Weights of a small contrastive image-text model: 48-pixel images.
Rows from block 3 of the text encoder, named by matrix and row number. Each number is 50 + 15 x the weight over its row's rms, rounded and kept within 0 to 99. All counts start at 0. After the name is the row's rms in percent of the matrix's.
# qkv: attention query, key and value (stacked) (text_encoder.blocks.3.attn.qkv.weight, 720x256), inputs 86-171
qkv.600 087:39 58 64 42 36 61 46 57 53 61 68 58 46 32 34 45 60 13 16 52 37 53 49 34 87 52 45 25 32 56 43 58 57 38 74 48 53 46 50 55 42 54 51 29 46 29 33 60 43 45 43 60 50 54 41 76 17 67 53 58 44 76 39 58 55 68 45 56 55 49 38 31 40 43 39 48 22 48 51 75 31 41 46 55 55 66
qkv.601 091:88 66 24 50 65 42 44 39 66 38 49 55 80 90 37 80 48 31 42 42 50 69 43 73 61 48 35 52 67 67 36 63 66 78 47 52 36 61 39 52 31 24 63 46 49 38 55 54 62 54 31 40 47 46 53 45 70 41 29 31 49 49 47 75 37 28 46 39 44 58 34 45 58 26 57 78 31 41 54 23 54 60 58 36 42 34
qkv.602 100:36 63 52 38 33 57 57 57 30 68 60 64 35 50 53 18 48 80 49 36 28 39 50 53 41 23 50 49 24 42 71 54 47 53 64 40 51 38 44 61 59 72 15 47 49 28 38 42 53 45 70 43 53 40 42 61 19 32 37 68 29 48 39 50 34 62 36 60 63 37 37 47 59 76 41 36 44 25 46 51 61 55 26 64 58 45
qkv.603 081:21 38 89 61 25 50 40 49 45 62 60 50 45 64 45 62 41 57 43 53 65 21 48 59 27 61 71 51 67 51 33 37 59 60 37 76 34 58 58 53 29 49 40 43 22 53 68 56 52 56 50 42 63 46 33 30 49 48 38 83 50 20 33 44 54 23 35 50 61 45 56 75 55 59 36 43 47 45 42 43 76 54 26 52 50 63
qkv.604 101:95 43 29 48 46 60 48 69 43 33 55 54 74 57 22 25 82 79 53 35 65 42 59 66 54 15 48 45 29 42 71 45 62 79 56 61 60 58 43 18 71 68 26 66 43 61 39 46 65 56 44 48 44 76 70 72 48 66 50 32 38 51 57 45 77 43 33 55 02 66 64 57 63 79 33 30 63 30 27 55 41 39 38 63 59 37
qkv.605 084:30 48 47 57 53 58 16 73 88 46 67 48 40 15 42 67 44 32 47 55 35 45 46 99 37 16 63 31 68 48 22 67 31 39 42 66 50 43 64 47 81 52 74 44 78 49 70 62 26 65 52 44 53 45 50 62 49 40 53 63 44 37 38 54 26 36 39 51 38 49 66 62 49 68 35 59 75 45 61 52 63 65 47 42 53 34
qkv.606 095:79 35 33 43 97 73 67 69 69 55 40 57 71 26 41 21 43 39 55 58 58 60 38 20 40 69 48 21 34 67 70 52 46 75 55 40 35 60 26 68 56 38 34 54 69 32 48 59 64 94 32 42 41 38 58 47 59 33 73 39 57 41 35 35 30 38 30 43 60 76 53 33 49 50 44 81 21 73 63 54 30 38 23 63 53 49
qkv.607 090:28 62 71 67 54 43 55 55 41 43 07 63 34 43 37 79 43 05 34 58 54 19 32 57 48 74 53 26 68 36 63 48 66 39 33 62 17 51 46 54 46 47 56 59 53 75 27 70 87 55 29 31 64 55 59 48 60 11 53 62 58 91 57 58 50 32 41 45 56 58 31 48 60 40 64 42 40 39 45 25 37 44 37 17 48 39
qkv.608 086:53 63 80 56 44 58 70 51 36 71 54 45 62 67 34 52 61 62 68 52 36 52 63 48 57 56 65 45 14 18 50 45 41 47 66 59 56 50 35 24 99 44 34 44 53 31 71 56 53 55 48 48 33 10 25 74 51 59 50 34 54 56 42 73 36 33 58 54 78 34 28 37 60 53 52 33 61 40 52 73 55 65 44 51 68 41
qkv.609 087:38 65 44 47 50 34 50 61 48 54 47 56 24 26 68 40 51 38 50 67 78 52 25 43 53 51 57 56 39 64 36 63 39 68 51 65 34 69 57 50 41 11 60 25 64 77 35 41 44 50 60 44 45 56 61 54 53 45 67 48 67 11 54 56 51 40 68 43 61 58 99 69 54 28 74 47 66 34 34 44 66 34 48 74 34 32
qkv.610 088:39 52 28 59 61 59 29 59 52 54 32 33 81 46 62 58 49 55 48 14 31 51 54 49 37 38 56 53 55 64 20 60 66 45 13 25 66 32 58 32 49 69 58 71 46 71 46 43 35 62 35 36 44 44 48 37 27 55 20 41 74 63 24 32 62 46 47 52 34 45 62 61 41 62 26 44 73 38 45 63 37 49 53 70 54 34
qkv.611 089:69 50 51 55 49 72 71 51 46 42 31 53 67 45 20 27 53 57 56 35 37 32 26 61 44 43 58 50 34 57 41 45 43 61 57 66 53 42 55 32 73 15 28 42 30 45 66 31 79 31 64 33 50 29 36 83 42 27 39 48 76 64 57 52 59 37 51 54 26 23 71 55 52 57 51 59 67 53 61 37 51 45 42 49 58 40
qkv.612 098:49 68 45 53 16 32 57 19 58 61 73 53 28 40 34 51 34 41 36 65 21 27 50 63 67 71 17 58 30 59 40 40 49 57 44 28 49 36 72 55 43 50 73 51 53 44 47 48 69 73 43 52 62 39 60 53 59 70 78 56 45 34 51 55 59 53 38 32 81 43 31 34 42 28 66 70 38 63 67 39 40 59 70 65 63 63
qkv.613 091:51 65 60 38 50 60 54 95 27 81 37 37 56 44 68 39 68 73 55 54 35 46 51 65 49 30 52 58 19 37 58 29 60 57 76 93 61 59 73 52 58 54 61 37 70 40 22 43 29 45 71 36 76 33 49 44 48 54 43 62 62 49 85 44 39 51 48 38 63 32 66 32 62 54 49 45 31 37 42 52 27 53 49 55 44 50
qkv.614 081:54 66 53 47 56 44 74 27 36 36 53 44 39 31 35 44 40 62 42 54 50 20 36 67 68 60 39 56 31 53 80 48 55 48 56 52 32 18 54 59 51 47 71 37 31 64 46 39 76 68 30 31 67 37 41 62 43 21 37 42 45 61 30 21 38 58 59 44 31 48 30 38 22 33 77 62 35 39 57 20 50 32 57 53 65 79
qkv.615 086:49 33 44 29 68 56 51 32 52 48 82 65 48 62 47 23 67 75 28 51 40 55 60 72 53 51 49 31 49 37 62 52 46 27 63 36 56 68 63 47 65 84 37 59 53 34 52 40 70 38 54 65 87 70 71 45 34 38 61 67 51 54 72 48 42 41 51 40 46 57 23 52 62 74 41 28 63 55 25 47 71 59 47 38 49 45
qkv.616 075:67 72 33 49 52 46 43 27 47 69 70 55 71 47 67 30 37 51 49 45 62 63 54 08 52 71 54 44 61 59 63 48 67 80 71 38 33 43 60 64 39 31 39 71 69 35 56 63 35 34 40 71 51 44 77 34 65 50 19 35 56 41 81 84 59 57 54 46 95 52 56 26 55 34 26 57 52 62 35 41 38 64 57 58 40 65
qkv.617 096:37 48 66 36 14 15 65 28 74 29 62 55 72 48 32 58 54 47 60 48 36 54 67 80 49 44 65 57 61 51 39 23 71 34 35 34 50 62 67 53 45 54 63 74 57 46 47 71 55 50 82 79 58 61 61 64 65 47 48 62 54 40 32 84 26 39 38 70 73 64 43 44 52 18 36 66 57 47 41 35 56 38 61 43 42 34
qkv.618 092:37 49 63 53 52 72 47 56 46 62 52 31 41 58 34 58 72 80 63 18 42 41 57 67 22 37 72 46 40 35 48 48 40 44 47 47 34 56 60 33 54 51 40 58 51 46 36 45 22 22 41 39 63 52 36 39 65 57 41 40 49 58 63 51 51 46 68 52 36 54 65 82 35 62 63 41 53 27 41 78 73 35 46 67 28 53
qkv.619 086:59 55 36 66 50 38 34 23 57 78 50 61 37 63 24 88 44 38 29 62 47 51 49 44 52 61 67 57 49 60 53 51 33 40 62 63 38 15 41 47 40 62 73 48 72 22 49 75 42 53 35 64 46 83 51 47 66 55 79 37 50 61 57 73 39 57 50 43 57 43 58 49 70 42 33 37 49 70 51 84 46 58 45 50 50 47
qkv.620 086:57 68 44 66 54 38 60 17 64 62 08 53 53 36 34 12 50 41 72 59 45 47 49 17 60 45 51 34 38 37 58 48 41 22 44 79 35 51 39 51 73 69 85 64 78 38 31 55 47 68 41 66 44 38 37 51 79 40 52 39 68 33 62 49 51 54 59 73 43 45 50 33 26 56 28 59 51 63 59 43 31 33 57 38 42 66
qkv.621 087:46 28 69 67 54 51 56 36 45 58 63 47 54 60 27 78 32 32 56 60 21 71 31 63 44 31 36 44 47 45 58 68 56 60 62 37 49 39 67 76 41 32 50 47 63 75 60 55 53 65 47 43 46 29 50 51 58 49 73 81 40 36 47 85 89 66 49 35 51 56 40 33 73 43 38 56 44 73 55 51 47 35 43 37 63 57
qkv.622 100:15 37 64 64 48 23 20 45 43 63 34 42 43 54 32 99 25 16 41 45 61 66 71 49 36 67 53 38 61 55 34 43 46 34 48 67 51 55 79 64 13 48 71 62 47 59 05 45 53 52 43 56 42 80 68 32 68 41 56 60 36 51 51 82 49 54 24 50 57 61 56 54 33 61 44 58 54 46 65 81 55 42 71 41 64 38
qkv.623 084:21 25 43 39 52 59 38 58 62 43 69 49 44 35 54 63 27 48 37 50 59 42 56 23 40 58 54 42 63 74 00 40 25 46 66 62 58 62 39 46 23 54 48 43 61 42 21 55 48 62 61 65 50 68 52 60 55 31 49 45 18 28 45 82 52 37 58 49 60 47 49 57 59 82 42 45 39 65 21 66 68 66 63 43 30 67
qkv.624 082:47 86 51 58 34 60 53 15 38 09 57 45 45 52 67 38 65 59 44 30 27 42 27 66 51 57 35 68 30 33 56 68 71 40 39 42 79 35 53 47 33 50 43 78 48 51 37 58 55 36 68 46 75 57 28 46 70 52 36 57 40 72 82 41 13 55 46 49 49 47 64 16 63 39 62 46 64 28 75 47 42 65 66 12 52 32
qkv.625 089:57 35 69 67 40 56 58 27 52 49 42 58 53 35 30 61 34 53 31 56 47 41 26 65 64 35 47 50 35 54 53 64 47 77 50 42 36 49 58 60 67 39 48 42 35 45 56 75 28 37 71 35 57 45 46 67 44 31 41 56 57 55 48 47 49 77 50 17 54 43 20 44 30 55 51 42 66 52 50 57 47 56 52 44 81 57
qkv.626 090:93 52 58 50 29 46 45 52 60 43 54 53 59 54 56 45 47 63 60 56 60 74 77 52 23 65 63 50 61 67 37 54 76 67 54 46 67 36 79 56 97 40 66 39 72 44 34 46 54 42 44 29 34 49 55 30 61 55 42 62 49 42 60 74 40 55 57 37 70 61 50 68 45 75 70 74 57 43 69 64 27 67 49 59 59 46
qkv.627 085:22 41 74 42 36 52 64 27 57 61 66 57 44 50 39 69 46 43 44 48 60 45 53 80 36 35 63 60 54 37 36 60 42 09 37 53 18 37 70 30 35 35 47 44 46 86 28 71 45 55 75 43 50 62 70 63 27 53 63 82 53 28 42 91 20 27 47 28 57 50 29 41 07 41 43 16 80 49 71 68 43 46 34 53 37 49
qkv.628 085:49 55 58 62 34 49 52 52 49 47 69 42 57 50 71 74 46 27 56 47 58 47 53 53 52 22 33 56 44 34 68 57 59 53 56 48 62 33 50 35 33 55 28 59 41 34 43 81 64 60 31 72 60 71 34 45 61 31 55 49 45 58 67 24 50 64 48 61 46 36 20 49 38 67 56 59 46 39 21 24 52 31 69 31 47 49
qkv.629 089:56 51 56 46 49 81 61 67 74 87 25 39 51 52 38 44 44 57 64 52 66 64 32 52 66 25 69 67 46 46 50 55 53 54 39 46 65 58 46 55 45 53 85 30 47 28 51 34 50 44 45 40 43 68 28 21 56 53 41 43 47 67 22 44 50 61 57 25 67 70 56 22 67 83 79 79 73 37 57 17 40 46 45 48 51 33
qkv.630 092:36 74 33 35 57 78 42 38 43 65 58 59 43 44 58 18 51 55 77 37 54 33 62 44 68 49 53 75 36 47 40 36 37 63 52 53 38 25 43 60 49 45 43 69 78 50 91 49 37 48 54 50 56 66 61 57 25 67 27 27 57 43 23 47 34 40 60 56 77 42 49 25 69 43 18 11 66 57 52 60 50 55 45 61 27 32
qkv.631 080:70 53 53 44 73 38 62 23 50 31 27 31 66 71 52 22 71 41 44 59 53 20 73 57 52 73 39 78 56 46 36 69 57 78 46 61 43 70 42 48 54 51 59 76 45 60 69 47 59 61 62 54 75 19 64 81 37 56 81 67 51 36 42 37 39 48 64 40 75 24 65 45 60 66 29 54 45 72 38 64 52 46 18 64 48 69
qkv.632 091:44 62 37 50 28 90 50 32 54 64 20 53 45 39 55 43 36 48 56 59 30 55 64 33 29 26 60 33 35 46 25 54 25 55 34 28 57 50 63 31 72 50 52 39 48 65 38 45 42 64 24 47 52 52 19 40 40 62 57 48 44 49 43 37 59 68 24 42 34 24 28 66 67 74 28 24 41 39 61 54 45 35 43 62 60 45
qkv.633 103:64 51 29 34 33 54 55 30 49 34 44 41 30 55 40 60 79 55 62 49 40 50 30 54 51 58 48 28 62 33 75 38 18 35 57 70 44 39 68 47 38 44 49 44 57 49 40 40 56 31 45 50 71 43 52 58 44 24 70 71 40 40 66 61 50 39 57 28 57 65 33 25 31 60 83 83 45 54 36 55 47 63 86 54 68 21
qkv.634 085:70 60 58 83 54 40 50 41 56 83 69 46 53 24 66 31 45 36 53 61 59 35 37 52 51 51 42 85 63 52 39 49 42 59 39 48 49 59 67 72 30 36 53 28 28 54 62 71 55 56 21 47 20 52 32 57 70 77 45 61 83 61 66 48 43 64 55 49 55 54 95 27 33 19 43 58 67 75 54 34 67 53 70 44 34 80
qkv.635 079:62 64 65 38 58 28 32 48 62 35 59 29 38 62 14 71 39 61 45 56 63 24 44 58 54 67 56 33 47 62 67 49 49 30 60 43 71 38 41 49 46 46 71 73 66 54 46 82 55 32 38 38 57 61 61 71 57 52 31 22 79 60 51 40 18 34 57 43 65 45 48 42 17 65 58 45 61 38 48 86 45 79 49 52 63 45
qkv.636 086:30 78 57 51 33 58 59 60 30 62 21 43 43 62 68 54 59 47 55 82 77 43 66 31 21 73 41 57 30 21 55 59 55 22 59 68 67 68 58 57 37 52 48 53 41 18 33 58 48 66 41 79 59 41 23 61 63 49 33 42 47 64 58 53 75 45 39 66 59 55 36 58 49 22 43 19 29 65 62 50 59 37 40 57 42 71
qkv.637 087:57 46 61 32 59 47 09 63 46 57 59 58 22 53 47 73 32 43 63 49 43 54 61 73 82 57 35 60 81 35 39 53 01 42 34 74 58 33 59 48 50 37 62 01 67 41 33 40 34 64 41 47 59 31 32 18 77 21 46 65 60 60 39 84 43 42 57 30 65 53 29 53 52 70 37 71 52 53 22 52 65 78 36 49 44 44
qkv.638 084:36 58 55 57 45 52 41 80 58 60 48 47 35 28 74 41 55 30 68 55 54 37 45 51 51 51 53 59 57 58 40 39 24 51 61 22 32 68 57 33 45 77 76 58 48 39 41 33 52 64 62 65 94 36 60 51 48 70 15 77 44 48 67 75 51 48 50 58 63 75 65 44 55 47 53 58 54 53 49 58 46 33 54 60 39 40
qkv.639 083:76 13 39 51 33 57 78 19 48 42 62 37 59 47 60 15 45 41 36 44 50 43 40 52 55 31 36 68 61 35 57 38 50 72 63 37 31 22 53 34 48 43 22 75 62 55 69 31 41 84 31 21 31 32 66 62 71 55 54 54 32 44 29 61 64 53 42 60 42 50 34 72 49 67 61 70 41 49 48 57 63 71 39 61 76 63
qkv.640 090:57 66 56 78 51 39 54 33 70 38 45 69 46 73 55 55 40 50 43 46 53 44 63 52 48 47 36 60 54 61 42 45 64 59 25 65 53 57 45 40 50 57 68 46 34 34 49 46 58 24 79 69 49 73 68 44 47 60 43 52 09 49 71 59 48 00 51 49 39 69 38 45 43 60 68 56 64 44 66 47 62 69 50 32 23 39
qkv.641 081:41 39 43 23 29 37 52 92 49 53 56 30 37 43 87 48 56 17 44 60 64 28 61 38 54 47 77 18 68 50 47 24 48 58 87 52 72 70 36 76 68 34 56 35 65 48 37 41 34 58 67 36 65 69 34 63 41 64 45 66 38 57 37 51 61 46 67 68 53 52 33 69 56 58 63 53 49 48 58 52 57 12 51 46 52 60
qkv.642 089:50 77 64 72 56 41 42 50 52 66 43 71 51 59 51 62 25 55 35 54 64 43 63 42 59 52 36 70 44 65 75 55 77 21 37 49 50 53 49 57 39 68 53 32 18 56 43 68 55 35 57 57 64 76 41 37 71 48 64 37 67 47 76 50 48 72 60 59 51 50 80 43 43 27 58 31 64 36 69 26 61 83 89 40 31 27
qkv.643 080:14 23 43 48 79 27 44 52 56 47 65 60 59 54 15 59 39 43 41 58 49 61 69 65 63 44 44 12 41 03 50 38 35 44 58 23 59 61 37 28 43 66 58 42 73 41 39 47 59 36 59 69 70 60 48 38 62 67 69 69 49 80 30 42 55 44 39 58 42 71 64 42 46 50 72 79 36 51 52 47 51 37 78 27 39 61
qkv.644 084:61 66 50 72 47 60 53 57 38 17 48 37 64 59 70 54 52 40 31 27 57 44 50 45 57 55 67 59 47 77 51 42 87 59 42 52 45 51 77 40 33 54 63 50 72 48 83 49 67 43 43 50 57 65 59 47 75 37 64 78 49 40 59 39 56 52 72 42 38 67 55 53 37 40 32 52 54 36 42 77 34 30 57 37 40 64
qkv.645 094:72 80 48 55 69 65 66 45 32 67 25 31 59 64 54 27 34 62 54 53 49 26 38 47 40 43 57 55 36 57 72 45 47 50 20 34 35 50 82 63 29 54 46 43 42 37 67 58 36 55 43 50 64 44 50 82 54 33 51 44 71 52 72 09 36 61 73 35 51 42 43 65 67 42 37 38 35 53 80 43 55 47 71 22 58 70
qkv.646 083:33 75 50 75 87 65 24 79 46 62 37 51 63 33 41 41 58 59 35 46 32 54 55 47 51 49 56 61 54 26 34 48 57 62 26 35 60 51 39 54 45 65 30 40 48 29 47 49 48 67 36 44 69 62 20 61 20 44 59 53 46 37 20 43 57 58 36 70 57 45 36 26 70 37 57 61 62 67 45 56 54 46 30 70 33 42
qkv.647 078:39 39 44 42 26 44 64 66 65 36 47 52 60 46 74 35 39 72 47 59 27 27 65 65 27 45 69 23 63 47 54 59 53 38 57 87 46 50 55 41 65 46 41 49 67 52 54 37 58 82 54 60 45 55 50 56 45 47 56 50 52 49 59 66 44 33 48 39 41 37 29 47 44 72 48 66 25 94 68 38 34 54 61 53 78 26
qkv.648 092:63 80 32 59 55 77 39 47 69 55 96 45 53 41 41 52 41 72 75 48 73 39 66 41 45 31 62 64 42 33 44 46 58 55 55 51 46 46 25 56 67 52 56 39 62 48 42 70 26 38 46 64 54 31 58 39 29 37 38 16 46 58 56 46 58 61 59 62 85 66 36 52 64 64 15 48 57 53 60 46 55 48 41 62 27 41
qkv.649 084:63 44 55 64 74 64 57 45 72 53 47 85 36 56 96 42 29 60 30 33 37 38 39 40 42 47 52 60 74 46 42 55 34 31 57 47 31 45 30 44 74 57 62 26 51 52 57 82 32 52 47 66 37 37 72 41 65 47 43 35 15 56 65 59 36 15 53 76 44 68 80 35 54 74 51 36 49 57 44 55 61 65 33 55 51 60
qkv.650 084:30 54 44 73 50 56 48 47 47 29 48 63 28 41 47 75 40 31 41 58 49 74 52 68 46 92 68 84 35 35 53 74 42 29 47 77 45 29 58 48 28 47 54 51 39 57 61 57 55 53 53 84 37 69 40 52 56 70 21 45 58 63 43 64 27 42 65 56 40 56 29 61 47 40 31 71 66 59 79 53 55 77 51 30 28 21
qkv.651 100:45 60 43 41 47 55 43 38 55 36 43 40 64 53 52 41 80 76 51 51 61 41 82 49 61 71 57 54 43 38 47 39 60 56 52 80 56 49 62 52 42 34 51 71 68 61 69 54 52 46 40 77 48 70 52 57 53 85 46 50 58 63 56 51 50 48 46 58 27 61 62 33 63 47 49 41 70 45 72 48 37 57 47 15 22 62
qkv.652 091:59 42 44 32 39 52 40 72 67 45 57 55 38 59 76 36 37 58 56 62 62 35 53 54 52 69 42 61 44 31 44 45 60 55 57 51 46 52 37 50 48 49 36 55 45 37 71 45 49 57 39 55 21 40 71 69 38 47 19 41 37 65 33 49 48 55 52 68 45 34 87 55 67 29 19 31 72 64 50 56 52 47 43 53 33 45
qkv.653 078:59 71 44 47 20 47 34 30 44 28 25 46 80 64 44 57 36 49 50 23 44 50 31 53 39 39 31 77 75 75 45 72 45 52 57 41 49 52 65 50 51 39 38 66 52 90 76 53 41 48 59 64 47 26 55 58 59 58 60 59 57 51 53 27 11 45 57 61 43 18 41 52 37 62 08 35 60 36 59 70 45 82 83 45 32 24
qkv.654 079:74 59 72 37 71 47 61 81 90 45 34 33 54 61 51 48 39 59 69 55 69 56 59 60 36 43 76 53 78 29 59 59 53 45 27 49 67 68 63 54 58 79 37 51 54 28 44 41 55 33 49 40 65 67 81 77 61 69 52 56 18 19 73 66 64 48 48 51 57 44 41 72 41 55 43 58 65 61 50 21 52 31 66 75 67 70
qkv.655 081:44 49 50 53 54 51 63 76 37 46 49 56 26 56 21 55 49 54 33 38 70 53 43 49 53 48 34 60 49 14 43 51 60 42 40 51 55 78 48 53 40 61 39 66 71 44 46 31 25 38 28 44 48 75 25 56 50 61 30 56 33 47 54 52 41 28 42 58 46 45 46 37 46 77 28 33 63 70 53 47 45 32 52 66 53 54
qkv.656 102:46 46 57 38 51 42 56 49 27 56 79 46 06 51 72 30 60 37 61 92 38 43 61 44 29 38 72 51 65 37 34 49 40 39 62 50 62 46 50 45 58 60 33 32 67 53 34 37 48 58 64 87 57 52 43 72 23 08 57 58 48 48 28 45 51 50 44 82 40 55 62 38 29 50 33 24 39 56 47 37 70 59 54 66 33 39
qkv.657 100:63 54 45 62 26 61 39 35 32 36 47 38 47 50 53 59 47 34 74 36 56 58 53 68 65 61 43 57 63 30 37 56 38 19 33 64 49 44 54 47 22 26 53 66 40 41 69 44 27 53 29 42 57 53 69 46 80 46 46 62 67 44 71 50 46 53 45 49 57 50 59 52 31 43 51 69 43 73 48 50 50 69 76 22 29 57
qkv.658 085:22 47 60 63 49 44 59 46 61 53 80 68 35 66 37 65 75 73 31 66 40 50 63 58 51 33 70 52 54 71 81 31 48 45 49 41 37 46 70 43 69 42 40 57 28 46 53 60 60 35 50 41 58 70 37 25 53 27 73 55 80 59 38 63 37 38 37 53 65 48 42 56 79 15 44 34 54 32 55 38 54 56 57 38 30 59
qkv.659 096:68 63 46 47 34 61 54 78 49 64 43 55 54 74 53 45 26 68 48 39 65 26 27 51 45 43 40 64 44 53 63 66 39 60 23 21 68 66 25 70 34 39 70 66 38 57 57 71 69 71 49 30 25 49 70 30 43 34 46 51 66 45 43 49 72 64 50 34 93 69 66 67 48 33 46 49 37 48 50 50 59 66 55 76 47 42
qkv.660 085:43 66 60 44 56 40 57 37 53 46 51 47 76 38 56 62 38 50 68 43 19 51 42 52 50 38 36 82 20 48 64 60 69 60 59 38 24 87 41 48 59 49 52 66 55 40 53 19 30 35 43 53 29 66 71 55 89 52 37 52 49 37 54 30 52 59 21 44 35 58 75 61 43 43 63 54 42 22 43 17 27 61 43 33 51 53
qkv.661 087:71 72 45 73 59 60 39 36 57 47 49 60 72 67 23 64 51 57 57 36 47 40 65 44 82 52 70 65 39 47 58 64 55 43 78 52 59 70 55 47 41 52 39 45 63 01 43 66 40 43 23 62 65 81 59 65 55 34 66 58 57 67 60 60 59 48 55 34 68 38 69 46 47 37 65 56 67 43 92 23 56 43 65 41 61 68
qkv.662 081:59 79 48 45 80 85 53 65 69 65 65 73 40 48 43 65 46 64 55 35 40 36 38 37 66 22 56 81 67 53 51 49 25 40 55 21 68 35 51 58 38 52 40 58 45 60 61 68 01 36 58 55 36 35 65 51 51 57 50 57 28 75 42 43 49 68 68 37 50 40 55 44 32 37 34 33 54 55 50 55 57 65 48 56 45 47
qkv.663 086:28 46 27 46 83 54 14 71 52 66 54 39 53 42 57 31 46 64 56 53 46 50 42 33 23 53 41 63 72 57 39 43 35 40 43 73 28 48 44 44 44 58 41 46 56 38 59 69 25 47 52 60 49 60 50 75 20 26 48 31 41 52 33 40 32 51 39 57 42 33 64 51 57 49 30 25 51 72 49 52 45 48 24 47 65 79
qkv.664 083:54 50 27 43 46 73 70 22 47 40 47 47 65 24 66 33 39 28 49 30 46 49 52 35 40 39 69 49 16 39 39 46 32 62 62 52 45 63 13 18 48 64 35 63 74 54 64 58 59 37 39 56 37 48 33 40 57 58 43 54 26 79 56 36 39 65 67 52 21 56 30 71 70 57 35 52 42 65 38 38 56 70 29 66 64 58
qkv.665 097:75 36 42 42 36 41 53 77 35 52 66 37 62 41 74 43 31 61 18 62 53 69 50 50 55 61 60 59 45 34 52 69 21 60 47 58 46 71 24 61 46 55 60 80 54 82 47 54 35 61 37 54 46 45 38 61 43 77 27 68 30 40 26 42 45 44 43 77 49 45 83 61 58 36 05 37 68 49 35 60 40 39 39 74 30 53
qkv.666 103:60 47 60 58 52 57 60 34 47 60 39 66 52 55 16 85 57 40 70 22 29 57 50 72 87 42 37 26 51 32 53 68 37 41 34 31 67 40 51 78 54 33 54 43 53 48 34 60 32 73 21 51 24 55 65 45 60 58 45 46 71 47 64 57 23 50 64 38 59 38 33 65 34 51 85 75 27 47 69 46 23 72 26 27 77 46
qkv.667 090:60 68 68 35 53 70 58 72 30 31 55 51 33 67 64 46 30 42 62 44 42 47 44 62 60 63 39 37 48 34 47 63 63 20 34 43 40 61 28 70 41 66 57 64 52 48 51 65 69 24 58 42 35 67 53 41 51 56 37 06 52 57 42 25 35 46 68 64 45 70 27 41 43 45 38 39 47 82 73 40 38 46 80 35 48 46
qkv.668 082:25 17 76 51 51 34 28 56 66 45 56 48 23 60 37 59 74 40 69 48 50 54 63 52 39 32 51 35 63 54 51 31 07 53 41 43 69 57 29 38 41 41 59 38 55 38 42 55 45 34 47 55 57 45 66 48 65 24 43 44 43 38 51 94 53 56 52 47 43 52 33 63 62 51 49 79 37 84 56 53 52 52 43 49 45 46
qkv.669 086:74 60 15 35 44 43 37 33 52 36 52 74 38 58 36 42 62 23 56 65 49 60 29 61 57 27 38 39 34 39 61 55 47 32 61 41 72 47 40 57 36 75 55 60 53 50 34 67 61 70 31 34 46 58 36 82 40 79 78 32 60 43 30 30 47 24 30 68 50 62 31 24 53 29 52 45 69 49 61 36 33 15 40 14 49 36
qkv.670 086:52 29 53 25 21 48 65 66 43 38 60 40 72 44 43 46 58 51 63 73 44 55 34 53 54 39 42 69 37 47 64 63 46 61 51 66 46 52 61 69 28 39 53 40 66 30 60 44 58 37 64 50 56 40 31 81 22 54 65 64 21 58 63 33 32 59 15 61 52 27 57 79 30 53 61 78 70 47 46 48 51 37 34 73 19 30
qkv.671 087:52 39 43 42 67 47 61 61 32 44 55 45 88 36 81 16 56 35 54 42 19 34 71 51 33 30 74 70 48 46 74 44 40 32 65 66 46 28 24 35 49 65 21 54 60 54 20 67 42 63 49 44 51 38 57 68 25 32 66 38 56 34 42 43 69 32 80 79 37 32 57 60 72 41 35 48 37 50 28 28 56 50 36 62 37 55
qkv.672 081:70 51 62 51 47 28 66 54 37 69 54 67 40 41 45 73 43 49 69 64 59 48 50 49 42 81 68 35 57 36 47 50 75 47 44 84 41 44 58 51 25 35 61 45 49 56 47 44 58 62 46 55 55 31 56 47 39 41 47 32 35 67 72 64 37 33 74 47 72 27 80 48 64 67 58 43 46 43 48 71 34 44 62 35 63 35
qkv.673 081:55 44 55 13 62 69 35 65 30 42 49 60 60 33 31 81 43 25 48 24 84 57 33 62 74 29 55 58 20 45 52 37 34 78 39 27 58 34 60 64 73 35 53 41 47 15 64 64 51 64 31 31 35 33 72 53 57 38 40 46 44 40 35 32 45 32 68 47 36 52 07 53 77 22 46 68 63 84 53 46 21 45 52 62 60 39
qkv.674 093:60 49 54 21 68 49 59 24 44 43 48 84 47 19 53 46 40 41 55 36 62 39 50 40 61 42 37 21 53 58 47 19 74 28 55 78 45 64 42 62 60 41 51 17 60 71 44 60 62 48 61 47 61 45 72 36 68 45 52 66 33 42 58 62 39 45 57 46 48 33 27 74 50 53 64 77 17 56 65 53 50 60 39 18 51 53
qkv.675 092:67 63 44 54 50 71 35 53 65 63 44 38 38 58 46 21 65 54 64 30 31 64 28 36 38 20 48 60 32 82 52 72 59 52 30 50 37 25 52 70 71 54 47 39 75 53 58 56 67 75 56 70 44 57 59 69 57 35 82 62 78 64 45 33 55 61 57 36 74 21 31 70 46 49 44 46 58 58 32 73 47 31 20 43 42 70
qkv.676 087:50 58 56 86 76 61 68 27 46 43 65 30 89 59 74 54 24 56 66 49 60 36 71 44 63 62 38 68 71 28 12 48 44 40 69 53 67 36 40 57 36 31 58 56 35 35 50 71 50 61 41 42 51 68 45 46 46 49 49 30 68 50 71 67 51 46 59 31 36 58 65 55 67 40 70 56 65 58 24 46 59 63 64 57 58 45
qkv.677 087:31 46 82 49 62 38 37 49 53 23 71 62 34 61 62 38 48 51 48 53 50 54 47 66 36 58 45 31 67 49 27 70 53 56 39 64 83 52 59 33 25 70 35 64 34 66 52 46 66 50 42 60 56 45 42 42 50 33 68 84 47 14 90 63 36 45 57 45 36 58 70 60 35 43 32 50 61 50 80 60 54 46 36 09 52 48
qkv.678 086:55 76 22 62 55 61 56 52 67 53 75 63 81 58 45 67 56 67 38 42 15 38 65 53 57 39 66 35 77 33 56 45 54 65 51 64 76 45 55 25 58 45 37 55 55 44 51 32 58 43 57 53 32 53 46 43 45 50 66 87 63 38 67 97 47 35 54 58 44 69 38 63 22 64 72 50 45 29 69 37 41 54 57 59 77 57
qkv.679 093:27 68 28 60 53 51 80 78 51 23 22 59 17 68 72 72 54 69 37 34 17 58 50 33 60 69 67 42 63 41 44 61 42 49 69 47 40 47 30 40 48 33 44 40 64 47 43 64 53 49 52 50 43 51 55 46 57 33 71 61 45 67 58 72 48 45 58 46 64 86 41 53 45 54 36 62 82 63 52 58 74 42 44 69 79 52